A small sound classifier, trained from scratch: arch squeezenet, soap at rate 0.0016.
Rows from block 6, named by matrix and row number. Rows with one number belong to one channel. Each number is 500 + 25 x the weight over its row's rms, rounded and kept within 0 to 999. All counts start at 0. Numbers have three digits each.
# sq0: squeeze pointwise conv (model.blocks.6.sq.0.weight, 60x240x1x1), inputs 0-239
# e10: expand pointwise conv (model.blocks.6.e1.0.weight, 120x60x1x1, transposed), outputs 0-119
# e30: expand 3x3 conv (model.blocks.6.e3.0.weight, 120x60x3x3, transposed), outputs 0-23, a 3x3 kernel for each
sq0.5:542465567500500452461457500500500464500534500500453500500500500500500550500500530500500446530500432536500500500500531542500500500539500500500535500500500455500500529500457500500500500500500536469500447500500500500464460500500500500500500500552500471500456455440500500500500434500500500500500500500460500500500500500556500500461526440500500500500500468500500500500500500500468477471500539500544500500566500500453451458500500500500500500500500462500500500500500500500500438500500500500500565500568500500468500500500500475500441500500500454500473538500500466500523500500500500500500500500500500500500500500500500524500500452500500470500559500500500454478468500500500500442500563500552547500540535500500500500470500436468500
e10.5:500500552500500500500500500500469578500500500500465500500500500500500500500500464500500500500549500500500457500500500473500500500500500500435453500500562500500500500500460500461500500500500555500500500458500500500500500500500500535500500500500500467500429547462546446500500468500500500545438462500500500500500500500500566460500425500500500500500543500500500464
e30.5:527500500549500500500450500500500500543527500500466500500500500500500500521500500542450500528554500500551500428500458500500500500500500552500462500500553500500500500570500500500500500428500500500500500500500535500500500500500546500480500457500500500480500500466500500500500543500500500483500467536500500513500500464500500500445513500524450500535464500500500500500545500469463464500500500500500547521500500500569500530500500500467500500441543500500500500467500500500500500500500500500500500500529500500500591500500546558500500500500557500500517500500500500457500500557500523437500500561500500500500500519500500461500500536500500500500500500500500500
sq0.6:500500500551500500545500500500500500500500500500500500500540500500571500457550500552500500568500500500471500500500420537539500500500543500500500500448500463500500500500500500500500500500550500500449500535500500500500500500500447450500500500428500500500500500545561500554500500500500455500500500500500500500500546500571500549542454443500500500500458500537442540458500500500559500500500500500500547500500500500445500500500500442500500500500500456500500500500500500426500500500500500500500500500500500500500500500500500500500462500500448500500500532500500500500500500500454500500460418471500543500445500500500500500500500500500500500500500500500500500520500500500434500500500439500500459500500500500500534500555500500457500
e10.6:500500456500456460500500500500500500455500549500565527500520500559500460537500500500460527500453500500500500500545500500539533500500558500500500456538500529500422500500500500530500536500500500500500537540500500473500500500452500500500550500500500500500500500500500432500500500500500455538500500500500548500500500556500541500523500500500500527500500467500534528
e30.6:562500548500500500500500500500500539500552563521500500500500500463500500540500500500500500419471500457500500500500500500419500408451500500500500500500500500500500500563500500500500450500500500500500500500500557453455500439500500573432468500500500500500500500500500467500500552500500453500545500500531518500476500500500500500500500500500500573500500500500500500500500500519500500452500500500500500500500541540550500500500500500500500467546506573549500500500500500500500500469500566500500500500500533500500500500500500500500500500591500559500500500461500463500500463500500517500500500500500500500500500550500500431500500500471479500500500500500500500
sq0.7:500500500448500500429466500500500500500500500539452519452500470500500500500500500500500556500468529500500500426500526500500451500500500547452500500500500500500473500500500500500500570500500500500500463500500462500500469500454500500449500500500463448522500500458500500500500500561500500500500500543500458500500469554524500500500448500500500529500524500500500500500500500500500500452500500500500500500444500500500500537500500448500500435500500500500427500500500500500500500500500440500500436538500500500500500500500500500500500456549500500481500535500438500547500551443500500500500500557500500500500549500500500500500500446500500500500466500500417500500500458440500500500500500451500544500500500547472500539500500500500451
e10.7:526532474500500500463500500547500440553500440552537553550500475500450463461500500500500457500500500500500531500500500535500500500455500500469500500500500500500549500556500500500500500549458500500500500500539455500500500500500500500500500462533500500548500500500500536500500534500500500433500500500500500539500500500500500500500500500566539500557500500530500500
e30.7:500500447500554500500500541500500480500500500457500456500500500500500500540500500500500443500500500500500500500523479500500464580518500500500500500500500455460500500500447500500500500468500500500500500500500500461500500500512542500500500500437456500500500500500500536532500525500500500500500500500500500500500535500500500500500500500561500500500500550500500500500500500500427456521574500424500500500500528500500500500500500530500500450470500500500500500500500500500500456557500572517450500500500500500500500500549500500500500500500500500573571500500578550444500500500500500500500500500500471500510500530528500500553500500534538466500531500500557500
sq0.8:500500500500500520536500500500500500500500500500500500539500533449500500500500468464549500500500537500500524500500500566500431500500540500500500500500500500452500500500471523468430533500500500430500500500465500500463466500461500500500463539438500500500428500547500500500500500500500500500500467500500500459500500500537500532500500500500500500500500451456500500500500500463471461540522500500500447531544448500500500458500442500500500500500500500500448528466500529500500500500434473500500500582500443500500500500500500500500546550500500474500500447500500500500500500469500500500500500500551457533500500464473500500445500500440500546500500500500500500500500531463500500500500560476475500500500500468546500500461500500500436
e10.8:500566526500472500500470500500448500500540500500500471500533500464542500500500500500460543525500500500500500500500500565500443500469500500468500500500500544473464451527500549449468552479500500500500500500500527500500500500548463500459448500500500500461527476500500500500500500500500500500533500500531554500500500533537500475500530500542458539500500500500500440
e30.8:474500446500423500500500525500500511500500500500500500500500500533500470500500500500500500500529500500500558500500470465500500474500500500460455500500500487500500500500500478500540528500500500526433553500533471526559500500500500476474500500500500456535462500500500500500547500500500500500500500500500500460449500500500500500500500500539466462550528540500500457546500471500543540575472500500500500500531500575500475500459500443500500500525526500500500454500500500500500500500460500536500500500522500576500439500465425500545500500460500500500418550500522458449500500596500500527500535500490445500500525500456500571500478500500500500500500458468500500
sq0.9:500500500526500500500447500500500500473585500500500500474448500436500500500500459500500500500500500500500500500500500463550500500500500551541500500527500500450500500500478456500500500500500477500500537500546500550500500500526460500500500430500500500500500542539550500500500500500500500500477500500540438500500534500500463500500500500500528500500500500500500500500500500500556500500500450500464500500500500500500500500500500500500500500547500500481428451500500536451550500500500547500451500500500500469500500461543536500500500543500529500535500500500458500500500528500500534462446500532500461500500560500541500500464465500500455500500500523551460500500500500500549564444455500547500500539500573500500543500500459500500500
e10.9:424500500465536500500500500500500500500500447500472500500541500500500500500500500500552500500500500455500454500546534500500436500560500566533500500500460532500500500544500500585500532500500500500470500500500500500463500500559500500500472500500500500500459500500500500500500473500500460500500500500500473500500558458500500500500500576500500500500500454534500500
e30.9:453500500500534500500500500447500527500455500500500500463558500500500500500500500423500538500500500500533480500500500470500500500500500500500500521500500500500500500459427500527571500500500452500500537500500477500500554500465565500500500500500428460500500500572468479500500500500500500500500500500500436500464500500500500500500536500500500500500500500500465527500500500500500500500454500500576500500553500500544500500500500500454537500525500477500466536438500500500447500500500571454500433500564500500500500500500460500527500441500537500500500474500500500527500547500468458500500500500500500526500500500500500520500447500500584466500500500500500500
sq0.10:457500500500455500500500500548500500500500557500500568500500453500500500500524500448500500469500500545500542500500500500500500463500500500526449500446500500500467500500500500500500500500500500500545500500500467548500500542462500500500500457469541500500500500440544500500477500500500500500500466458500500519500500500500500500500500531568428500500500500500535500500500541519500500534500500500500500500544500500535500500440500500500500500500471500500500500541500500500500500500540527444449500500500500500440500568549520500565500500500500500500439500500500435546500463500500500500500500467470469500500500448500500500500500553526555500500500543556500500500500475500500444500500500445454500500500451541500575500500500500500500
e10.10:500500500459500500543500500500500500500500500539458500500500541500500500534500500500534500454500500500500500470500571500519500531500500500500500562500460500463477500500500500500530500500547521500535500460500500446500563500500500500500500541458500500543518500500541500500500443566447500500500500500500500529562500525531500500500458500500450539472480538456500500
e30.10:500500500485500458500500500500500500500500568500563500466500500500550450500531474524500500457500467500466500500550500500500500539500464500500543500500500529500500500536548500500453500500500500551533500535427500500500551500500562474500471500500500500500523500500553463500500500551539500419500500533500451489500500500500466559500500500470500500500500526500500500500480547500500500500566500462490536500551525500500500548500500500500500500500477500500500459500500500500500500500534529437500454488469523500500500500500500536500500500458500500521457500515500500500500444500500500500500500500500475447500500500500578447500500500451500554500500549583477500
sq0.11:500500500500500500500529500500470500500469500500500500552500500500500500500500523500500500500535500500500478545452500500500438500500500500406528500500500500500500500564449500500500500525434500500500500500500500500500500500533500537500500500500532500500500500446500500500500450476500463500500500500500500500500418478500500500500500500500500476500500500537500500500500500455500432500500500500542500500500500500551500500500500500500500449500542500500500500500439500535500500552500500453500528500536500451500500500500462500500529500467500500572457448470500500455500500500500500462551500500500500588500500500500500442500500500500500500500500500500500500500500561500500500500500500500574443457500500500544500469584433500500441
e10.11:551468500500539543539500500500500500571500500500500458500500500500500500500500500500500500500500500450500500500500500500500500500500500500500464500500500500500500500500574500500462567500500500500500500460545500500500500500500460500500500500500500500500500500551500472452500500459539500549424500500500468500544500542456466538544500500500539562445500500500551500
e30.11:500500500521500500540500442500500500500500500500500580500500500500500500500546500500526500500500478500500500535500500454500500500500500500500500500573500463500562500436472500500500500500493500500500500588500500464500500500532500500500500451500454500450465500464554568500500500500511518500500466500500452500500500500518500500500500500500500500538500462500500500500500446500500436586529500529438535500500500500462500457500500461480500500467500585437500431500550500500500500521500500500500500500500500500542500500500500500500500500440500500500500547447500500500500561500500500500500500469536500500560500500565500544500449500500500500500531500500500500
sq0.12:551500431500500500500500500455500500500500500479500500500440434558500446500500500500500553500500500500500500500447523500500500500500549500500500500500500500500500460528500541500463535456500456551500455500500500500500500552462456500500457500461500500500500500500445500471500500500500500500500500500500500438500500469500535549564500471500475500500500500465500424500500500550553500500500500500526500500476500500500500474535546500474500450500500500500449500500500500500500476454500500500500500500500561500500519500461500441552500500484500542500542500500470500559500500500500541532446531500500574500500500546500500467500500500500500500500470500500533500528466500465527450500500500500527500500466469500500500500500500500500450
e10.12:500500500500454459463500449500437464591500500460500500500450500468500529500500500500500500500500500537500500500500453500559500500540462500500500442558545479538500500500500500500500500500461500500443543500500500500542449500500500500474500500500472531500500500500541500500500538500458500500500500500500500465500500500500500500500451527500500500539500500447500500
e30.12:587500500500500500500500500500500500500500529500500467500479573526500500500500500500482500500500500436500500500525500500500500500451479500500500440500500500473536525471500500467500500500500500500449563500500519500500500464477558500500500500500500500500500500500500500500500500500519500500500450443459500500500500500538500500500500467528500544450500500500500500477500500500500500500500500500500500500500500500500500486459500500500500500486500515523500563500464500500500500550500500477500436427500500500500500500500500436500500456500500500500610500500500500500558500454500520430500530540500500549500500535478500500500500442500460500500500500500500500
sq0.13:500500500500500462500500500500500500500500463500483533474500458500500500459500443500462500469500500500500500500547500500500500500500500500500500500500500500555500500500556500500530500500589500558500459500500500500540500535500500500500546542500500500500500500500500500478500500557500478500500541500500465441500500540500500500500500453500500500471500434500500524462437500500500500500546468500500500475500500462500478549500532433500500500500500500535422554500463543462500500572500500500456500464500500530500500473535464557500500500500536500500500500536471500500500500445530532429500500500500548500500500500500500463452500529500551462500500500500477500444500500500500500500500500500500500500500546465500500443500500500500446
e10.13:500500500500500541500530500500500547500546457500464527500500447500500500528500500500533445500463500500500500500500535500500500500500500453500500500500500462558532500500500500500500500465544500500539463500500500500500500500500555523550546500500500500440532500500500500500500500500500500500450500500449500500500461500540500500458430437500500500535500561500444500
e30.13:500500500500500500500500500500486500500500500545461500500500521500525563500500473500500481450500526500500500465500500527566500500500480447500533500500500500500477500500500500553500482500486500464543500500500500500500500500543500500451500543476455546500500535500474500436574542500500500526474500500442500500500500500500500500500500500463500471500500500500500500500523500500459459553500448500468500500500500500500534500500500567500461500500500500500500500500500440500481500531500500500500500500519500500500500500536524500500468500500500500500500500500500478500500500500500500500500500500500458538500500500529500449500500500500500500500451500500447500
sq0.14:500550500500500529500500500500500500469500500500500454500500500500500500500500500500500500456469500535465500500500500500500500500500500500500500500500500500460500500500500500500527500500500500500557500500448500500500441500500500500500466551500500459467500500500500500500541500500500425500500423457500500558500500476548500500500531500465537500500500535500500551455500432500521459467500527527500500500500500500500525500500500446500555500500564500552553500550500500545500500500500500454455465500500552500500500530466500466500500551472500529500500500500500500500585500500447458500542500500500548500500500500500500500500470500471500500500557500553521500500537500500500500500465500569500500470500500467551500425466500525500500
e10.14:500500460500541467500500500446500500500500500500500500459456450500500546469472500500500500547500500571500461500552500500500563500500500500500500500430500559542500500563500500440500500500500500549548500500500500539500500500466500500500500500500500500463500500500456500500445500469500500500500500455500500500500550465447500500500500500500500500500500500500535500
e30.14:500500453500500500500533532500500500500467500500563500500531500500500500500500500500500500500527500500500500500402563500564500557500500500542500555500500500500500500500500554500448500500500500500500500569500500500500459500500482500500500500518500473521473500556500457463500520500500530500500538481530500500500552500500500500500500466500500500500500500500450500500500576500500500500468500500500500462500500500500500500500500545500500500500500500550500500500500500500500500500500500500500500500500500500500470500479500553500500500544500500500500500500568500500457500500440500535500500500535500500500500500500500500468500500500500500500500500466500465
sq0.15:500500500500470500500500500500500537500500500476500433500500528500500500524500454500523500500530500414456500500463500448500500500500500500500524500500500500500500500562500500460500500524500500500500500468449500500500500500500478465500500500500500475462500529438500479500539461462544500500500500500500500500500452500540500575500500500461500500500562466500500500500500555500500500500500500500540462471500541500545519500500473500500500500500526463500500449500500457500500500500500500500533522500500555500500500500442500458500500544500567528561500500543500427500441500500500546454454538500500533453500456567500460500500480500500500500500500458500500500500460500500475500500500500500500500500500500500532553500449500500500443
e10.15:500446500500500558500500458500500500568500500500500500434500463500500562559500500500500500500500500454466472500500500500462460500500500500500451500500500500500500545500547500500500500500500500500500500500500500548500581500500451500500460500500500500500563500500500500500500460500500500500500500500500500500500500454500500500500458437553456500459500500444500500
e30.15:500500500543500438500462524500500500519530500500500500500487500500500500500500475500500500500500500500500500500550500500558500500500500433500500500500500500500500500541500500500500500500445500500500548460500500455500434500500500528500500524500456500500500500500500500500500500528466548500500542551472500473560500500500500500440561500500543437500476500500482500500472479500500500500500500500500500500500500500500537453500500449500551500500500456500500453447500541456500500500500500500552500500462500500547500500500500500538464500500500491500443500500500500500500530537500500500500500468500500500500539541539500560561500500500500500483480500500500455
sq0.16:463500500500500500500459457451500500530500500500456500500500524500541500500500500544550446500524500500500561500549500500500500500500500500500500500500535500500500453477500546529500500460500500500536500500500544500500500500500500500500500500500500500477500500530500500500500542500530542500500500474500500500466531500500500500500500500459414500541500461500500500500546500500546500546500500500500500554449544500500545500500500500470500544500500500558500500500500500528500500470552468536500500543500559439500471516452525480500500528500500500500531500479500440500500500466500500500500436500500500500559578500500500549475500438550500473452500532449500500543467500500500500500451500563500500461500500500500500500500463500500500
e10.16:500540500459500500500500500500466500533460500500500500531500437541500460500500500463500500500549500500500468500500500500449500500500500538500500453500500500500500451500549500473500500500467500500500500500500448500500557570500500500500500500447500500500500500500500500500500460500546534500462500438500459428500500500559500459500500451500500500500436500500500500
e30.16:500532500541500500500534500500500500462500500450500500505500500448500500500460500500450500500557500540500500500539451552500468500500464500500538500500500500500523500500536548500500533603490500500550500500500500500500500500443500500442500500500500462539500500500500500458500500529500500500500435535500465500500500500500500500554500462500521500459500500500500500500500500457500562500546500500500500500500500500500500500448500500500428431486526500500542500500448500462406500500500500456500500500538500535500477476555461500500500466500500500441426467500453459500531500500537500500500500500500500500500500500500464500500500500449500500500500500500500457
sq0.17:500470500500500500500500500500500500467472442462500466500500500556526576500500500500464500500500500500500500500500543500500500500500500500500500464500500500533500500500500500500500500500462500500448500500500545460500461500451500500500500500500500500500549464500500500446500500500500467564500500500560500500500547500500500500500500500500500500500464500450500535500500500500500500460500540500500500500500500500500500467500545500500500500500500535544500500500500500500500500500500500500500564500440500500500500456500500500500451500461457500500500500500500577500500531500444556534500446426579500454535500552543500500500550500447500500500500500500444549500500500500500562500470500500460457438557500500500500500562500500500500
e10.17:500500500500500500500500500500539500500500500500500500500500500500500565500559500438500541536500500500500500538500451500500500500500500459548500434500500500555500500500500500500500500428500500500500500500500500435500500500434500429500500557500550500500500500500531500500500432500573500500527500500474538500500500544500500500500500500500500500500500500441500500
e30.17:500500500500500500523461500500476468500500500500500500526500500544509470500500514500500500530500464500500500500414552500500500500500500500452500457500521500522443500500500500454500500500500500500470530500500500500479500455500500534500534535500540500452557500500500500474500484500500500500500500474500500500500500500500500500500500458500500500557500500500520500442547500500500578500522500547500500500500500500542500500500500500500538461500481459500500500500500469472534500500500500500552500500500500500500500500500500451550500500500452500500560500467526500530600500500500542500500459475500500500500500500444500555500569500500500500500500529526500500
sq0.18:500462500500551500500500525524500500500500500500500539561500500500500544500500500538455500543500461500500500500500500460500447500500468500500500534468550456545466500548500530500500541500500500500445500467500463500500528500452469470500500500500500533500500532500500500500500526500500500500500472534549544500500500463500542500500500500445535500500500500500500470500458561500566500500500500500533500452500500500500500547473500500458453500500500500500465500500500500462500500500472548500461554500500500470461500500500500500500500500500545500500500500563524450454500544500500551556500565500500500500500500536527500471500519471550556500500500538546500500500500500464500500500544500500500500500549500500500567524445500500500500
e10.18:500437500500538500531500536500500500500548452500500500500465538500437500500500500456473500551500537459455500462500500500500500500547500447500500500500500459459500500500500500458463500423500500500500500500500445500500531538548500550500500500445500500500500500500500544500500500500500500500455500500450500500551500500545500500500500500500500500500460500500532500
e30.18:500500473500500500500456549500500500526500500500500500575500500500500530500500487500500500500451500500573532500500500500500460500461540500500500500500500500500500500500500500500461500536500471500547500500500500534500550500500461500528464500500500566500500500500500500500455500500500500500468500500500469500500500500500469500500519500500465525500500500500434500500532449500500500500500500500500500500500500549500500500500500500500532471500527500545500518474500452500500500560542500500530500500500564500500500500464473500477500500500500500500427500500500500500500544500500500527500537444500466500463544578464500500500500500556443500537500500476530500
sq0.19:438561500500500500500500500500454500500500500543500500453500500500458500550500537500500500500468440527500533500467500500500528500500535500500500467500465500500500500500500500456500500500500500500500462500550544500500542557500500500500500560468500530500500467500500552500500517500473500463500500500500500500455500500500500533500545500500500500500500500500464500444500500500500419500500500500500500500500500500500454500500448538500500500500500527500500450500500519500549462500465500458448500578500466477455500534500500500500541500500477451500500500500500500500500500500500500548500461500500538434530500500500500543538453448471500522471460500449550575500500500500543438500500468500500500482466500500500500500500500530476500
e10.19:500500595500455500445500500500500500430500500500500557500500500500500532500500500471546460500500500500500500500500500566550500500500500500561500500500500500500464500500500500500500500500522500500569500500500500500460500500500500500500500500500500500500500500500500500565500500565500500500500500500500500459500500500500439451500500500563545500500538500530545455
e30.19:550529539500500500500464500425500563500500500500500500500500500500500500500500500500500500500440500500543514500446500500500500500500500468500500500552445500447463500500500548468500500500500500500446500500425500500500527545500500500500500500500446500500500500500464500500437500500500500562500500500500500470500500500500500500500470500500456545500500522500500444500468500500561541500500500500500467529547523500500462530500500500500500500459500500500553538500500469500500449500500524500500500470546500500500500423564500500540446500500500500500500500432500500500456500500500500500500500561500500450500500468500500536525500570500500464500500531500473533
sq0.20:500543500500500500444539500442500500500500450500454454544500463500484500500500500500500500500500471500500400456500500500442455500500500500500533453500500500500500500545526500433500562500500500500500500500500500500500500500451500500500500453547550551500448474500500553525545527500500500459500500473500500500500438500500500500500500500500500500553500500547500500500500500540550500500500500500500500500500475500463448500500500500500500463457500500500464500500500442500465500469500500500500475500412500500478500500477500500500500500500500500500500500500500451539453500500500500454475444500500500500500500500536541500500500463524500500500500500500500500500445500444500500500500500500464500500500500441500472524500443450500463
e10.20:500555500454568500542464500553500464500500500449500549500500500500500500500469500500500456500500500500500500500500453500562500500500500500500536500500500500500500475500500500543500500500500500500500500500500500500500500500500538500500500500500500500568571463500463546500549460443500500500500500500500456500500500539500500451500500469500541465557565500500500500
e30.20:518500500556500500500563500500500500500500500500460547540544500540500500500500500556555500525500500500500550500500469500500500500500500467462500500500500453500574500500500500450500500500500500483473468500500472473500500500500531464500500500500500543500500500500438500500500500500500500500500500500445447500500500500500500500500527500500500500500500539545460500500623500500500500536500475543500500500500500500500463500428500460460500449500500500523500521512464500500423500500500527500530468500500526500500532500470522500500453474457500500500500465500500500500522500418500500500486500515529500500532500500500500500500454500465500500500522500459543500
sq0.21:500500500539500538500500500446542500500500500530500500523500500500553500500500500500529500500458500500500500500500540458500500500500500500500472500461500500447500536500500500471500500500564532500500500534500534534500500500500500459466500500500458500500500500533457500500500500532500457528500500500500500500534462500500500500500500500500500500500500500500500466547500500500500472500500500500500534433500443500462453500462539500476466500528546500500462475500500541500434500500541500478547558500500500500500500500467538539500474537584449500500517500500555500500539529500500500500500500500500563500500448571522500500500500500500500500500500500500500572526500500500417500556474500500559500500500500500456500541466564500500500
e10.21:453500500500500560500500500500500500449500500500500500500500449500540500447572556460500500500500500500500500500500500539500500500500500500500500500500500500547552545500500500432500439500500500447438500500500500500500500500500500500500500500500529500500552500456500500500500500500441500500558537500500500500500462500500446500500500500500500500500432440500500500
e30.21:500500500500500500500500500532500463500500500478500500547500500500500500500500500500500500500500500500500500500500500500500500500500500543500500500500500500500500500500500500480500566528500559500500500500500568446500422500426500500500500500458551500500500500500500500500543500500484500500500500500472537484500441500500500548538500500460500500531500443500542500500500500500430500500500500500500468552500533467500500500516500500500500548500554500500500554500500500500567500500500500479500463535539454500500500500500500500435500425500500500500500468500500577457500500500500500466500500500500540500521500500500500500500534553550473500500500500544500550
sq0.22:581500500555500536500500441500500500500500441500500500500500500500500569500500500500500549500500500500500500500540542500500500500474466443547544572500500500472500500500500500500500500500482500500500500500500500500500500500500465500500500467500500577500460500500500500500500500500500500529546500500500548500500500590500500426541500536500564500500500458500546463542500500500500469500500500500500500500536500500550500500570500500500553500500500500500500500500500500540576500500500500500447529500500500500500500500500609500500500500500532500500500500500500500500500479500500500500500500462500500567559559500500500472500500451500500500500500475543500500500500500500500500500500550500500500500500500500500467567500500500500500
e10.22:500542548500500500500500446554456500465500500500500500531500500500500500500400500500500459500500500500500500450500500500462500500500500500500500500500500500448500500539500542455534500500548500500446461500500500500500500551500500500500500500500500500500500500500500500500473500500500500500539549462500500545430425434500500500474500500500539471469500500500500500
e30.22:534500500534500500500500500500500500500556465500500500500500525500459500450500500500500500500534500500500500500500500500500500539500500538473500529500500500500500500434443450500500500573500500500500500500574500500464500500500541500500500500468457500500500500500500472543528500481500532500500500500463539500500522500500500500500470464547500500500500500500443500468561500500500500500500500500500417500500500500574500500500500500500500500500500500500500500500500500500500500500500500530500500576500500500500500500500500500461460500500451528500500500500500500500439460500500500500558500500500500500500500500500500500465500500500500500500500528500500500
sq0.23:500444500530500500593500500500500500462500500500500500500500530500545500500500500500453450500500500500500500500500500500500500500475500545500463500500549500534468500500500500500500500536500500500500455456500460468500500459466467546500500461500500542500500500500500500500500500500500500500500500500500500571459439500500500462441500500500500500548500500500469500410500533500500500500548500500500500500500424500500500500500443500462500443500500457500500500561500532465442500500500500500500500500500537500500540559444471530500500500500500500441540544500500465500500538500558500500500500500500530553500425500444500536500461460500500500500500467500500500466500500500500447500500467500500500500500500500500500500500500500500500
e10.23:500534457500500500500526500500500500558550500500539500500500500500500500500529500500500500500500500500500500541500500500500500444469500500500500500523500547500550500500463459500500500500500461500500500500500500500460500500468500453592500463500500450500462500500534500500500500469500500527500463470464500555553458500500533500463500462500542500554541478500500563
e30.23:525500449500500544538500500500500453470500546500500500500500500500500500559545552500500536500500500500550500500500500500500500500500500500500547451500500500532500533474469574500500533500529549500500500500500500500500463500500500500500500468466500500500463500500493500470549528500500534558500547500500500465500500500500500500500500573500500500500460500530500500500500500500548500541500500500500500478486500500472500553500534464500500500500500500500500464500500478500500549500538500500500500438530500500540518500477466500500448500500540500500500500500500500500500500500500500500500538500500500474531500500500500500500500500475500466500500500500465444
sq0.24:500500500500462564500500458500573500524500500500500500500500500500500500536500500474539500451533500457500500500474538500500456500500538525454535500531462448538500500500500500500500500500500500460500500500500500464500500500550500500500500500555547523500555500500500500500500500500500500500468557500473500500444541573554500500553500524520457500500550500500500500500500477550473540500472533500500500500536536500532500550500500536453532500500500500500500446500500500500528500500451500456500500500470500500544455500500471500500500472432500533500550500500500443500457500500500500500500500500500500457449500529500500500500500500500464500500500500543500500447446528500500500500473500500500480500500500500552500577537500500500500
e10.24:468562500500452471500561500500500500500455500500500500500500467500500500440480545500500500500500500460500500500500462544543500543500500464500500546432500500500500470500534500500500434500500500500500500500460555470500500500500500467500500500500569500500451500500459555463500548548500500500500500500500500500500500500500500500545500500452477500500500500539500500
e30.24:500451500500500500500500500500500500526537500500500500500530500500455500547500500500500478500478500500500500539500500553500443500500567500500500500500568465500553554500500463500543500457572500500461500500500500500500566518472500500500500443461500461552500500450500546500454500500500500500500537448500500472458500562500571500500526500500549460500500474500500500500500500500531500500532549500500500500500500500500500538500456459500500500500500478500456500500440500500500500500500500500439500500485480500500529500500540500500500500500500500500500500462529440500500500474500500500500500457450500465500500461535500500500527436500500554500500500500500500
sq0.25:542500500500451452500500500549500500500465406500539500500482500500500500500500500500500500463500500500529500500500455500542453500500500500500500500529500500500500500500460528435541451500535500473500500500500500446513559500500462500458500500500500500554544500500451479500528500500500500500500424500562500500500500459500500500500500500500500500500546455450500500500553500522500500500500500500500500560500500500500532500500500500543500466559532500547555459500500523500564500500500500442500500500500555500500500500500500500552500500523500500461500500500500532500500500500500500500500500500466500533500449533500500556500500500538500539500500500500500456500500500500453500500500500554552500500562500500500500500538570500500500
e10.25:446500500500500500500531500500528500532500473500463500500455442459474550539500500500445500500500447500555500548500437500500500500500535434500500500500535500500500500500500459500500500500500547500500447500500500458500500500500526598500500500500500500500500527500500500500500500500500500500500525500466500500500466500449500500500500562500449500500500500500453500
e30.25:500500500500500500500514500500465472500500500500500500500500500437526500559500500500560500500479500500500500500500549500500500467500500500458554500500500500474500500500500500523500526500500500500500500500500550500500468406500500500444500500500500500500500500548500500500500500500500500500500441454500500500500500460533500500548500500463500500500500500500471500500459500500500483500500500542500500500500500474500556500500500554439419500500500500500467453500478500500500500458500500500463500500500500537544531522441500500500500500500500500500500530500500500477516500443455500576465484500500453500500500500527477410423626539500500540500500500500500500
sq0.26:477500500500500582500500500500500500500549454500500463500531500500441500500548454500500500500467500500500500535500500500500500536500449567464500548500500445500500500500500465500500500500458500500500500537500500500464538500500500500500449500458500500500500500500500551500549500552500500500500500500500452460500500552500457559500500500500459500542500461500529500500500500500466500530500500561453543500500500500500544444549500576530500472500500472500500500500500500534500455450500500500500500500464540500443500500538500500500547541500500500500500500500467500500500500500500442500470500500500500568442500533500500500500500500500500500500500563500500535500500500500500500431500500500500500500450538530500500500500500500540500
e10.26:500465500500500500454500557539500500525500500500500531451549455500570500500500500500500500452500542500500500500500500500500500500453500500500500500500500500456419500552500500500524500500454500463500500500500500500557462500500561500500500500500500471500460500500500500500500468551541500500568500500500500500500500500500500500500551565500500500500500500559471500
e30.26:500500500500500454500500500500500500500522463500500500500500500500500500500466561425500500500500500500500531580500428500500463461500500500500528546500500578500500500500500500500556527472500500500500500434457500500500500500500544500500570500465535562601500500545471565500500500500500500500532500453500500480500500500500500500500485500535451500500500473500500500500500500500500500500500500500532500466460500500473500500500548461538500446500546568500471580500500500500535500500500500500500500458537500500500500455500500500500500500500579500445500500500500534500500500462500537457500500500500500500500500500466500500500500500500538500500520562500500500
sq0.27:500500500500500500463445500500447500500500500500500500500500500500530500500500500500500500500500500466500540500500467500500500500500520500558500500500454500500530500500500500500500500500500452459541500500500500500500500450500453500441500500500500500500500500500500500500500500500500500500426500500500470541500500500500500562500500500471500469500454500500453500500500572500500537500500500500500500500500500500500500500466525500500534462500500500500567500440500500500500438500468500500445530457500553500500534561426500500533463500482500500445472528500500500500577563500500500500554500531500500538500500500500500500500500500453500500452465500541448500500500475529546451500474500500500423550500500500466569551500500500500500
e10.27:500500546500468500500500538500500500500500500551500500500500467500500500500500500500500500500470500500500542474500500500500562500569500500434548500500533544500500500500500500500529500500538500500500500500500500500500500528560470500500500560500427500453500500500500556500527500500454459500500500537468550500500556500500500531500500415540500500500500470500500500
e30.27:500465500500523500500500529500548500500444527500500464500500500439500461527500527538500500500500500500500500500500500500500500500500546534525500500500500475500500500500500500500457500500539500500500500500545500500558500500500500500467500500448500500500447500500500500500515500500432593500500500500500500449500500500500500500500500500500500547500450500500420500500500500500511500480500556500500500452558500500500500500453450500500500500500500464500451555524500500500500500451500545500500500500500500554500500500500468500500500500500477500500500500500500500500500500473500544524500423562500500500477500500500500500500556500500500500546500500539500500
sq0.28:500500562500556500476540500500500554500500546535500500463435463500500500500500500500500500500541500500522500500500500544551538500525533500500543466500500500500462500524500500500500500500500500500500500500528547500500500500500500537500500553500500500529500500500500500461500532500500451500500500500500530500477465500500543500557500500500541500500500500500500549500451500500575462500500500535500500526500531500500500500500500500500553500558464431500500500500500500452527500467500500500500500500451500575500500500500500500563500500500453448500500544500500500500466472500500536434446500500500500500500500500500500500477456419454500500461500500500500500500546500500500500500500500531500500500500500462452525500500500569552551
e10.28:500532500500500500500470500500545500452446500460500500554539500471500500500459500500574500540530500500500531500563500531500473463500500500500500448500500500500500500554500500454564500500500500500500500500500500500500462500471500466500531500500500500579500500469472500500500544500500459500448500474463538500500532500500500500500500500464500464544541500500500500
e30.28:500500500500500466458500500500500444481555500500519500500500500500500500548566500530500449500500500500479584464500500500470500500500500500500500566553500500500500500459500500521500522500500546500500461541559500500500476500500500543500459544523500500500500500540500480542500470500500500500457500559500500500500437500500500512500500500500534478500500523463500500500500500500500442500500500500500477500500500500535500500500566440500500500500500500500500449500500475500500500500500562558500500500500471500464500500500500500523500500500500500566500528500500500500500464455500500500500500500450473500482500500514500462500500500500532542500500500500570521